Rows from block 2 of the audio encoder of a small contrastive audio-text model, named by matrix and row number. Rows with one number belong to one neuron. Each number is 128 + 32 x the weight over its row's rms, rounded and kept within 0 to 255. All counts start at 0. Numbers have three digits each.
Before each neuron's rows are labels from the 100 clips, of 14848, where the neuron reaches its highest value: "top examples" is what is common among them. Only what is clearly more common there than usual is listed. The data: notes from a synthesiser with random patches.
# fc1: MLP up (encoder.blocks.2.mlp.fc1.weight, 1024x256), inputs 64-95
# fc2: MLP down (encoder.blocks.2.mlp.fc2.weight, 256x1024, transposed), outputs 64-95

top examples: pitch class: A; triangle; square
fc1.14:096142112054125122161173149099099133126160103131112088149151183071108144103154113124177137111171
fc2.14:110168131122139155135104143169111110151102120119182161128133083165116120104123113147170080197087

top examples: pitch class: D; triangle
fc1.151:213125128146160124096139137104103142146121215145140124102125087151115107164150139134119120090104
fc2.151:136158098081119078127141078113117129147141081110147132156111137104156166083128164125108127151087

top examples: tremolo; drive; noise
fc1.660:178132094137092094099133131138135140038078115128134114091189118120152168107132156096090144136050
fc2.660:101159116111098099116126133123114166090095041126166137125130166109190129076091160113126126134062

top examples: triangle; pitch class: A#; square; pitch class: B
fc1.168:196140160116148118152124083152099117138121113153134121122161090112117189114104129114057130135154
fc2.168:163142146190107137097096110159116125154120097180074141127193056152145149109110129157078065164090

top examples: drive; bass register; swell
fc1.410:068165170111119124143140106195151149146066107101099068100117139143177145079153081115187098144084
fc2.410:154112116137097148119147178090091112154210154120135134150161111121105122137075131124054132105089

top examples: square; pitch class: F#; triangle; pitch class: G
fc1.402:164132068149158109093093138123148118176114122141102132104154065184139143139102087112087063121189
fc2.402:169131096123059120151154101135040108155105065167115141138158106082094146131142120146090103171115

top examples: drive; bass register; gate
fc1.341:128131166109130171156160142132120113174094210070115106124099148144140095155205120119154083074121
fc2.341:172109149142110106133089085181128146065145120162157166157193117127117169113095187118093084210056

top examples: bass register; harmonic FM
fc1.280:129146111163110089128064089109128079088128087176200185141133121161135113110106174119136163137129
fc2.280:114146129090153143083195175085076129100074070135227144084114102149108103135131170114167083169049

top examples: pitch class: C#; pitch class: D; triangle
fc1.351:104073175130111136186142189103131152120162212115121146116175167111110130183130110159164088144176
fc2.351:141156105112130070123108089120132141161144115146122144153150150090134161093108149171117083167126

top examples: pitch class: F; pitch class: D#
fc1.396:089084108088112167160135128104119173113101087132103091160163172108117167146103091110196110169207
fc2.396:137183144153151128166144143187122158137073144145139137129147095140136145118151132155186075187051

top examples: gate; bass register
fc1.693:193143165154147103144106143125112103165125148177141152096152083205152141135140116104098132132143
fc2.693:110117131139135164133159152105114151063083080156186148136113169100122122131134176145148098129052

top examples: pitch class: D#
fc1.383:151157144056170108102093140096154130214134145136106113135141103135161158141086116091140104116222
fc2.383:115114112129061153144133074178176153121144123169095157119148118082079172125122107166098089181156

top examples: pitch class: A#; triangle; square; pitch class: A
fc1.308:189189171140147111111123059190128088121143117148142114107159090145127175094125111136068184145128
fc2.308:120136157157155105088094122156144158158092083150122132138131077144154162102124119148134077175121

top examples: pitch class: D; triangle
fc1.261:139089165160111163209156218111080169146133215133096149102185110152130150188161113149155084151146
fc2.261:135100117137107110142085098146147133143171163187119174147170163104107163144118137222156084202158

top examples: pitch class: D; triangle; pitch class: C#
fc1.155:097102148143105146111126195166129129124132191155094143062191079159094145179123102146144062157135
fc2.155:142147120142084126156083090170151129127154137165123168143165171083100147140113162177141079178116

top examples: pitch class: A; triangle; square
fc1.513:144154136092081092192131113120110141109145124125136106168116227089149131084148130106117230110109
fc2.513:136120101166146146124130125146081119096112104185115178163182090141090170160108155150143062184122

top examples: tremolo; saw
fc1.380:125104080145164048085139152111129141108117107134197133091076121144104108124149155148133184157102
fc2.380:120152151098150164106134148098096100079056084114181173137088082165160057161125163095129070159079

top examples: tremolo
fc1.0:168173104196140079109056107177180066087129087150191179116102096174134116087115172123139141143060
fc2.0:113130117075128141099192164079079146056093064095226100099107163109152111109119176095146140132025

top examples: triangle; pitch class: F#; square; pitch class: F
fc1.245:144154089097129107109124148110119135180076088147084113096181060156149161110102099054055099118123
fc2.245:154118167126121185118120100140087129155122095186151139134137113125106160141144112139107088185146

top examples: pitch class: D#
fc1.95:166164114132128113110117172102159151144202123185122133163213171088101203148106136160096133163190
fc2.95:147154137141137167115107082179117095065127112172121197108126138130121117104099189154147100190089

top examples: drive
fc1.40:169092102176125130115110170126080119144175141209084148148255115142110226144098146156076114133136
fc2.40:139148144177129160126085147144161115100135100167178169153155137095109131120107179147095102177088

top examples: tremolo
fc1.609:111124115175166083096085121130191114123166098153171164136098125158129079130122124155137182135120
fc2.609:116136135093166156079183123104094107070080075122210140097087119129120091133142184090135109167028

top examples: square; pitch class: G; pitch class: F
fc1.526:124139191108113174169143092108122161187161194120082104129118124145125141191111099088152106134163
fc2.526:098148131059139156114134183110107175107084136129168148136121123138134100116119102140158104146109

top examples: drive; bass register
fc1.435:112133087126106074117122176112131103119171139153108135128232111121144190117110155123159170130131
fc2.435:090136134162124188144146156157132138051127128101195143137151158081159156122112158138152079168067

top examples: drive; swell; bass register
fc1.21:063184158103144128163158107176153150130066123086129087133116212139187136079129083084206133164112
fc2.21:150123117143142180132169204112088127126188138167146135130188072119117131124101118095057070124041

top examples: inharmonic FM; pitch class: C#; oscillator: harmonic FM
fc1.648:118158097152137100082076081104151102108136089126208169154058130150135075099088183125134164108112
fc2.648:092141138108130170119183164118102115065089084103221132122100095141114062131145171090144120150009

top examples: pitch class: G; pitch class: F; square
fc1.194:131161139108124133100104153140152128188172195125095120112132133159096140141082101094158170097157
fc2.194:063183134090115184127121174139105129100084146102203143120102122132112075122135170100150090168052

top examples: square; triangle; pitch class: F#; pitch class: F
fc1.307:180186132101145116102121111116137130192105107120074120089141054176137132108104114067077076112143
fc2.307:173106142079162142119152102112064166171102111172130133115153094118095171111167106174112076185154

top examples: bass register
fc1.271:070140125143087149143128067125074098125073088123139126124096121130172114070162132071114126110084
fc2.271:120098127133102144146150176139112152059172159140150146075178132084105108115114157083111063160014

top examples: drive; swell; bass register
fc1.584:088171167095131104156116103191135141117067106104101093100134136155171158074131082105187104154095
fc2.584:166118122162114195101127183095101098136213168139161158139182090124090123147089149115039098120071

top examples: pitch class: C#
fc1.519:126110180097111131164138160107116151144151126149100118120201192111116159093116103133103150122150
fc2.519:134177181085144145113116145140123178164132123143161118134131089147129147130099112152124068162149

top examples: pitch class: D; pitch class: C#; triangle
fc1.96:102127162137129137109146203126139175143107194128129094105208118125100130157147073134104095136119
fc2.96:096122134111091167140082106148121112128133132148167181130125165107130112156099140158149099195097

top examples: pitch class: C#; square; pitch class: D
fc1.262:130112136142112147151152180103096146125108175122077152055167127169158143186141110106153092129111
fc2.262:136161124139138094160118081121121128116128095167145137154157150089127181108134134169111059166075

top examples: gate
fc1.359:182061160128116129158138140115082121120186149125131130122145160078080147156137181160067128130139
fc2.359:116173101152119124099091106119148086181106139168154160139113081124118106145123164142106120166085

top examples: harmonic FM
fc1.472:104136095143166109084064158099188118113157116133164135111097106142123099093101144177187131160120
fc2.472:098152115069138145096192175088081106077096108101199146136082124138128073114141168107152146140071

top examples: pitch class: D; pitch class: D#; triangle
fc1.520:177092186152114132199132152110115147146149207133085138065168162102104128192168129134117110133136
fc2.520:063136110097098111139121111156142155177157137144111137106142158120119158126156120173156045170109

top examples: pitch class: F; triangle; inharmonic FM
fc1.100:108132081126160099062087130094142132136159105125167131195047122114133090088084165153178188141166
fc2.100:140123140102127148105181127114082093067079121079195151111078098127128054142176183093154114128062

top examples: square
fc1.614:124155173107120129125091131123176111172151148079113114110121131156092068145111125105178119061187
fc2.614:089180121110165148145147160105123120093074111132138135082090131149117088108142139089145145160084

top examples: pitch class: D#; harmonic FM
fc1.317:211159105066120123151168143101085200135151112142066101129218194107141168088114142090068134155133
fc2.317:181156167111167209172102115134121142144130126162099133109140106136102119128079112120115065143125

top examples: pitch class: A; square; triangle
fc1.755:080090108089098158164142145048055149080135120102119083141120160038104125153211121115159146103139
fc2.755:163154140080215153104160146109108146102074113118190154060102106149130157145112137089196103170083

top examples: pitch class: A#; triangle; square; pitch class: A
fc1.180:207135135112129141161154120116089109183131125117099116101098105115152127133111102093099140085182
fc2.180:147112164128045174139106122132108141156118158113093147145205128101132152162146087150089055171097

top examples: pitch class: D; triangle
fc1.559:122092146127098138160184165114091157133139230118110137079153134126094128179168122153143091139110
fc2.559:101147130081103116158101110131134157172153134144112134126141189091119146083132128180140094178121

top examples: bass register; filter wobble
fc1.498:095143119129093052118116142147099131114118128154171117100151130110193170060101125096102152129075
fc2.498:124131151073113164095093131106141173059095044132170100106171108112173143085102162117122103121094

top examples: inharmonic FM
fc1.423:172148108155179124097059133099151110111134094143183153183075147141113082118118183157136178135134
fc2.423:135151123077156157096167173119084080082089104095193133105082105139103085128126177094134121152040

top examples: drive; bass register
fc1.32:093176153087135108115178126153131119152114144042126084049106151176184108089131130073132141035085
fc2.32:179132150150130145151122123125113101075129118132166164130224102116091141117092199079062080185036

top examples: harmonic FM
fc1.173:126104174201129098141075137132113072104147143176163154122167136205151138116102155159150117193078
fc2.173:100125112103149149101157154113122130063091096143255152115108138104121110129148177120162136162078

top examples: tremolo; detuned saws; pitch class: D
fc1.635:113175105181169111111074099114211090119170105146207180136096124162098092106115159154126165141148
fc2.635:112132126086153158087188161078069125064089097119193132101094111134145095126127175093150096155040

top examples: tremolo; pitch class: F#
fc1.285:114171139169156107134131120131167110148077111126196165130065126146136094106134129143151160143117
fc2.285:096142142074113145087146141104084085058100074127191115119087107142142092089100199096115153125044

top examples: pitch class: A; pitch class: G#; triangle
fc1.493:123125094114111131105124150142199129177180175130138116133136153096095134183059115157081152114201
fc2.493:120176189154108165234080138133090056127164191146121179162150122125121090153102163145101098183073

top examples: tremolo; drive; hard sync
fc1.757:163155125159173097087118134116160083130124141138192143087156094184105140139105162123102179151114
fc2.757:129140112098163138107171148098117156081087070139194160101098134143144119101115188105159091169064

top examples: square
fc1.189:129201089076106082133111102105197170187185122119126086132131185071141141076109121100106177119136
fc2.189:138141134145139171151117147180103101126192171124102169142142118107111116148112124155154057179120

top examples: pitch class: F; triangle; square; oscillator: inharmonic FM
fc1.345:104114093162151091121070125098157151142184145145141169174100131112131082161139126156121198123180
fc2.345:129135118104130143091139117114080072036086090123183160107110096143132087130112181091125128153067

top examples: pitch class: G; harmonic FM; oscillator: inharmonic FM
fc1.742:140120121103088094099095158079080075080178108166150112142204148113139197089099145152091187147178
fc2.742:081157164135163173186117152178140183117085102136158118104131100121150127137153104131141037180061

top examples: pitch class: C#; triangle
fc1.645:087120145108129130117104218133154164101158211101104110080197147135103145167140106128151124132154
fc2.645:178132096129135109108124087087076140142121124144105154119145136106153145142105123162127070187091

top examples: triangle; pitch class: A; square
fc1.604:124193124134117077116097083212163065098143099139125126091155116147123155082121104138063203131113
fc2.604:121119158101136127094085101154177166134100058170130128148159126132169189095119135147106089193120

top examples: pitch class: G
fc1.24:193183143087153104136135107134165128160173134133163104152167093107106195120125130126105203139167
fc2.24:121141182108156146165092148126144130147158136171111150103200111133080156132103123188113057200087